{
  "model": "contrastive image-text model",
  "dataset": "rendered rooms with furniture",
  "train_examples": 36250,
  "image_size": 64,
  "crop_scale_min": 1,
  "horizontal_flip": false,
  "translate": 0.06,
  "color_jitter": 0.2,
  "cutout": 0.4,
  "tokenizer": "word",
  "vocab_size": 42,
  "loss": "softmax",
  "embed_dim": 384,
  "encoder_arch": "mlp_mixer",
  "encoder_norm": "layernorm",
  "encoder_norm_position": "pre",
  "encoder_activation": "gelu",
  "encoder_mlp_ratio": 4,
  "encoder_parallel_block": false,
  "encoder_dropout": 0.1,
  "encoder_inner_norm": false,
  "encoder_patch_size": [8, 8],
  "encoder_conv_stem": true,
  "encoder_layers": 12,
  "encoder_width": 256,
  "text_encoder_causal": true,
  "text_encoder_width": 256,
  "text_encoder_layers": 7,
  "text_encoder_norm": "layernorm",
  "text_encoder_norm_position": "pre",
  "text_encoder_activation": "quick_gelu",
  "text_encoder_mlp_ratio": 6,
  "text_encoder_head_dim": 16,
  "text_encoder_fused_qkv": false,
  "text_encoder_bias": "qkv",
  "text_encoder_qk_norm": true,
  "text_encoder_layer_scale_init": 1.0,
  "text_encoder_parallel_block": false,
  "text_encoder_inner_norm": false,
  "text_encoder_drop_path": 0.15,
  "text_encoder_positions": "rope",
  "init": "small_normal",
  "residual_init": "none",
  "optimizer": "soap",
  "beta2": 0.95,
  "lr": 0.0014,
  "beta1": 0.95,
  "shampoo_beta": 0.95,
  "eps": 1e-08,
  "precondition_frequency": 16,
  "max_precond_dim": 1024,
  "one_sided": false,
  "adamw_lr_other_params": 0.0023,
  "grad_clip": 5.0,
  "steps": 9300,
  "batch_size": 256,
  "epochs": 65.7,
  "lr_schedule": "cosine",
  "final_lr_fraction": 0.01,
  "warmup_steps": 270,
  "weight_decay": 0.5,
  "adamw_weight_decay_other_params": 0.05
}
Rows from block 2 of the image encoder, named by matrix and row number. Rows with one number belong to one neuron. Each number is 500 + 50 x the weight over the matrix's rms, rounded and kept within 0 to 999. All counts start at 0. Numbers have three digits each.
# fc1: MLP up (encoder.blocks.2.mlp.fc1.weight, 1024x256), inputs 172-255
# fc2: MLP down (encoder.blocks.2.mlp.fc2.weight, 256x1024, transposed), outputs 172-255
fc1.630:509550426500423436503410558551586424483441445467497492483535532428537556507419486535546464519562470508501498488409533460579504597424473557418487527555500507497450505457544538552522472535528518542425508588482436523488507478422476483439479515577493549400
fc1.631:549442530490510437472424415462498492530486436448498453481409501469547513527507506584550530500457473392557478403433462503574492517470534554500477439509547563564509445450565498558466418591443428515485551421606520404433597512500522533567498531480564535509
fc1.632:560562516494487457514549520503526525499523517572471408454488516513499415538442494453487539520467515470465501507497517455473528450468520499483465514497593564558505464492466509501592552545515557522512550507499437546544472463471489536481560498511501493516
fc1.633:403514473527500465473497512536512524456499571520503406441555532485494475492526448548524482503502485442504480396551489460508542419422435479554583478512478607542508459533446522449506469490478503569444398575448499488518559578545427501526482496538486505494
fc1.634:493507513504481504472450449477624478514437564536478522542468436511451506476535489448523484531536561472461541446525538453430442503467519494491461522506470529407546537547497434521495464643487523418495478438549520551432526634450520443508476557486516512549
fc1.635:423507498470516479586468444456489556560429579504537495507524442519489470577515521492567505496498509466577432467468474468483542479486558428546500509489539534418512448562559474540452499498473484512422458464520590523557574523464556572526575504480496480409
fc1.636:465402452392489464535615467584525492598477530494562643517554537408565488638454518560466551458491397575484458494490522587591467514487423425485437509500529504519457463493387489551561427429453458445357458575544541450578500471446474439493487507486528549575
fc1.637:451465448494529520503470599483509533545432503562507418518470519455394478505431565417590466501456477504502433599473434567588455461509379434588499495595429485493677523501576459419595448415546583559488576553593507583516381573424609427421521480550532544446
fc1.638:513549525525416444528497450433505523506541465469470491446487464534503475522528614463483498458487525542503495497477450544618676473529471421497503544421527578415547518380511542503483419470487506511516556401543543449548407528480538527534446493501487588450
fc1.639:564539521441505454378508523472509531491541436581539554516447565524521440450491538560495573501536573480509514557468503543544549472534434403556497516485549548510484402509485488601504522514510633481503561576512481556537427441543541504494501480544529452522
fc1.640:458482509399461470536566532493483523474481534499525447489628478529480468504488581549555495425480480543555544546552498514583496509557499518469417527460531626431525543574548506496394549422456451473511451454546475485531528527532562488474536527483464558520
fc1.641:534538482515506494560465418518548402504541459452512493448564545535549517581519542512560514437500579494461523455430441546468626511450525378510486491613493499455534475562470442569441526471585414513478549494487513423518430511510525501585532440488520484511
fc1.642:485473490504541495480531497515537509569498564467473494471473523455503482461508567504446464541578471434512421465502597513483542397396454511457405457495518507512484481534450491528448497474579478474577508478457530465528565584559519556527503453465471537516
fc1.643:593484534475418442342548614495426496538618472595528530577529517570534558567422473558536499491553506562596490544467422571608539525513427586437555486454476640570532435546470483513586493428513539611497472503567479532595428472460479351486588527672510409462
fc1.644:546487580507502412473475552454436461559514537545486460486549557421475450467506451510474480511541501451538500500556484488565542552460522527479584531587581513454493498433629450520495473512457474449479482534534375629534578575464490532522498613413409519481
fc1.645:493501547488466484457415451493469507565490433511557506456511504476416473435502570476430453422547492542474508443549464514535424458508569595450545561552526377483534556457459480547418532464505489491476582546554510489578449543502554445500538471515506444479
fc1.646:570517567443523454523569486468532500432534549467531561498456479451499560522540534570396413540537487535550497502486561566486518564504385544465528534424488372446470479525506433556497537544461486548505487554519452509475515519384478443509588526540475514519
fc1.647:483482471469521478591452521480552487587475511452545581503465494526442492557486553455477528536507570460504420504430564419492524590500579523506524506462541526562547493527459503479488566482515410483469437461516387499583491534545484501562514505427561441544
fc1.648:440519437469481463545539502399506594499501511627472493463498557428506487554590456462563530483478540445551560493500526577531547567539460556485467486501468472488502498443596483454501487509527492439419474483459532514532472499552448566546468432519534440466
fc1.649:489503544516516546532411543392561471555497528517551485514531446433474391501589499465417453565629525542471489606563446527452554455441546499597374507488441454506504551331586509638473439515458475487501476490517555589514519618456529499497507536472438449464
fc1.650:441519493486636500451378542553519488402489478472486518487430460513477479491622503542444543443487524582463438616466639536546451467424508465524520385520451561519540570543532631573568513433391457515408621530432530522451603497568454509413498479476412440503
fc1.651:476628430551566451520422525396494482523628645548444563588444503435368525514551440477460444391492495612564486531461569560507481397446435449505477364469592472566592618484473500432604502623480443585650519514474558456420415462490515512515522547465531462427
fc1.652:558615397499553381424459480500509492488495516511589503501388503527508424459603530514516477533478481499550463540456448529486512572532460432525449539566569489548406527513481526545641441496555537554389544500434466535554515482472482510472456528488552520527
fc1.653:534470493588559452496515486440437499527476484430535489511603434474437479469531505470507478446450453499539382437434517464430560477547460527386503543523511487571575418551554527466443486539520406515382372505612462517534456478521579487549495535504545454516
fc1.654:504504513442399487493515593433416476424532506513417458435445605465543573582466540574553443401553530491539514354433441549481572479399490528540425587597534523511527516461568457486459569484524585466436440485533427503551473463451572503468561542555499467549
fc1.655:600530509450466514487501470628495460573475585505506564454442586567482546509484520465467475526525528578523464470392471407467533498467557486525579546513523513496452517603481532574453463480418503415612502554451425492534527468471439467488570529438528503514
fc1.656:529455489556539453591596451380464500543489406520449513434500465513552529509592445484572434460411587534585479419513460562508498514501559560492549536494507453454526555387476463516544370470597452478522561524466514533491432546540401521608565431530467559446
fc1.657:505552493571459539527485470448430556565420473581514500552579570548524505540481529525453485536553493480387400538541424512434447402505568573521509473428547484475536459537443489496516545494540547478478518502479403610441503481522515502476452499520533467476
fc1.658:546462556507551518493526583566473502472519469514508523477537373447429444538544428440469534473404443523560414513448494522546461545448447542554484559436557452480520552556509545520497483623502494544515547478537491411522516514446550562498531430565476526430
fc1.659:453510469478506445465457490484413444460469536429556536453513525451538495503528470523542520470512492470423423520482493544519465530524504513516535488478525524511542435473544528529528533511521520508550508469492488511507512535503457550449458561474481490450
fc1.660:466553558481446428540513565501525461457535567550420497466498470526577407405479532549529607428468516480572524518531431446538525541487487519483514537501542546450495487484529460507523520565387500536491400550576489467439465519483509527472505541470583486422
fc1.661:514445535434415446522535500550529554528499561598478471516489505535513543444502557425494506503496499610544429537484520561539401521412531457535510467482419508534505403457460532475479462490438490529493523458520455498501509505549537531539440539478556493535
fc2.630:588492567483479510450473532495382495421511452449438620428461612479494399470495492576449571525546500545505512548477480462460514455549436446448468568457508498584560527515482480470435500577430473441483425461490522481501519437498501564507423499484530415548
fc2.631:471533463498458456636557571487536541606579491600483564479500416543472518523472510432524512472481439455393499574495469546509488473555480464572552633427459561484517549595504534482544468505475552516472586554589435526474506536469515458482517512407583423561
fc2.632:485549516427538524521513491499481467472566422509534563449438472480472588451545516521508472490484504501502502495579471518411508532513572442528499487529404522494530580488583500475518477492494550476534466475481457415502482499491453462536455514481518480475
fc2.633:462542517450524449538520500555506520497457455435502476588527430511485424439487496417494571493474532515468499536530484468504518520460475572522449458446473483497425443464424510487631570540506521439493529514431469515528511478525504413454508535564425477599
fc2.634:449554468537465595484539512469538538530494481479516528442540439527475463519532572495436350557463492434543555460440564495485529591487536471431499504540478418564554638516470625478556545553548526382447492522501405484523452467512528474491449545458518502564
fc2.635:597495463503563557483458479576503577428579508392515516485432488439524478458491572504519526475460507506478523491498502445479442519555419508491471496454424472470426566414499483519456499519488534411549528484491447446546395499499450556464510498484538494584
fc2.636:485521488507542548514431515462499547511436495405554500443567430605480457489548483486535509377452541543527547548545506346511477509502526448439376469494478469517518571374512553672512418500496520457596449493480537548430369534535460484494529540438411551475
fc2.637:540522496543503469471434441450551531469532471459397416468509504543511483418565482605485454509572491504411463388526493515553596381473571558552420550446581546530458327528421451533380505500447479482558574537464464483501448511558481624431454541429507532491
fc2.638:585447540460505522528434510509503454530491506499461493517513516453483500523485457460471445604536585555498580538639555428530501572496576489539496466542486525559515488543527559534526535531543577439424496490494472565507491522526536440458496436547508454515
fc2.639:525474450488539542613498491517545490500397536522492509513455454457463533545577547454471456531512451475465452500449487428537587456536510509501423511489459514463538576492577447480509494477550430556477455508477532392430514512476482529507488462487547476511
fc2.640:456528499522447541478510548548512345463489531543447587475516550477591541486498508527543481500497563563533578524532605510432527499472529518471556482587501510424440447402486542506555427480476462553514431434527492500495445439535529500567525547525492586454
fc2.641:504492502464599574509480460520521585525487592480440479503477510525406500457543487456495597526385391568554501521435581486427532538449491470541543405490407567470518604487560624461506491550575523518488467479537462624540548540475427515533506551546414445503
fc2.642:533521600490541520471496439513547531495558612517562504481538474581382508463428443492461561470532542423454511415466514432429497624548494490472576485501546652507526522515475442547437567598532603544380532455540454556507422498484519543497470474524464474569
fc2.643:563546526524503518605474433538517515461482498573499507425486559503425500435401505522419442561539459406580478559547488358511475520545483486522475558502475541476509533518492450494447570579584450523462445486430445489491585439528599569481457487521515440531
fc2.644:504550498538396502558492479550574468571435538431555497475478439501421504518469413492547546430466511505439431461537568458412476485451499496499520494485465476505562380566454506529399475505549548494504554498609519523498460604531460445445428508587568437425
fc2.645:593512527465501537449496484578522537423542486447561470492485481438470479525557462412537532565549436498448574464521486483505518509452538453463569546450506532432442495509497516554526536539509500573504431413483510560479581463456490499521445581475456554481
fc2.646:528542531535513492480522356594542415457430450525453411457519483521425448469509515450557492507547476433481569447575411577482499420479555513556516502518504526476478614503540488470590562571516567562500466538623542471474449507483442450591475495486541448459
fc2.647:450451548437415561447563562455519482470507578517578497547552509527534437581493481473507517488533527548553486489560528547552514548513475527515510477490424442489545464489532424549483451508479525475483594544504589516484531472543559525476413562540580477468
fc2.648:533476509495518447463486458563482453424389520530495479516521424463501516514454466471579431406506379489451495519546518494460596500493446462522426542422457469506519569533514447479509532502559553560493518414584510605503582500489546475389562499501444524546
fc2.649:471505507503457368443502528588471490499571462540449422568546518606469524473542549545476533527391496416510470501421606447518537446559542529467642564536545527494569570388574517564472411381486471469447500400513544323466439451518439411510493549518610626489
fc2.650:586559519485378435550476573459515526506577493561434563537476491570580536457400405522422536551584465553403499434470496359498504548438455505461478493460482546408454473459432473448544478508475629378488561541426447576517466501488527500562446551536440560451
fc2.651:494512452493428406533439398514618480460476520479569358507413466475512566464512504510470452591453498448545532471494571487495507542556412519639439547481435625431567399465474505559466450474402484469496478416490431512502499584474516427619360440464462510511
fc2.652:551487501497336576527567465481519505481493512479454555522445476576446519555441551556445552604497409499524516579500525469496579428517517533471574470481541480584564520546551463516486520508499480485520419481554423539386437451482583519602506553469481453450
fc2.653:515480446390535464523496540523435498437450553558575452471496532570480484472559436484567472477487537558503484553509547509554515467385463472505421533494472518442464511463484418536524441503542569505495560503489570584509517487471462487486486495486377426580
fc2.654:496475556466483547533509412454536455446456489526493465464477478470435412558550448474393402429431547481434434304529490527419616460485561506504580446560491415594521439485479528459511401538514515501523387466549552595462449473658526497493399438553542606512
fc2.655:463505508520498564508406508446571622469547508383488511559510488475496610521509485482481527526572520404565598433610485523455461443566421522511427558503554478537545524421565489465521540508447506564493470455492473552481539599461514468460541435538422551416
fc2.656:488557520366583470489441426509521477444514567498480493514505571549567447497532527556416522513604408396481544500489503545438375456575555527512438460446484490547414520511537448513623565530484445486490520476443538460484501447464560437510471471454486546477
fc2.657:492486490462551459649548459569529513467544444467530492484470436456436483503520488486544538479474553495537524441453501550510532545427360450574475563464510550578491546555560511514546522516484459515506478602574570483539497482469494530429557525516477473472
fc2.658:516478480461460539509471495494578501511522507547486458539446533522524532483521623490596531580511599449535543557461514454429536493544518533548516468537465599598530544596485493535565489433462574450538494571476483518476441488529503476487550588562464477512
fc2.659:498531513533457553532544564506530483486549448484509499489521518505577511554458533466598562517491450506449553488483543548438488518488460548511539509541465505439516587475484496464518507485443525534550469527527470527452480535516535443453580479437523572503
fc2.660:486516495483529454447545545467501517499504477512502465555484538481421468495468503508442413453501483421502503528586449503512561519522459515462524457513473550452503504554428415526447427504475566476464523548522566527617446515586479570516554531550501496528
fc2.661:484480432530444489545511536435530469461520505442498512577550424515601497549523526530451510541495470443516529494553529407515549465518421521372503512472575534458464492534480523481438588514552565515462352518423539412522481423440435433436571540460496486523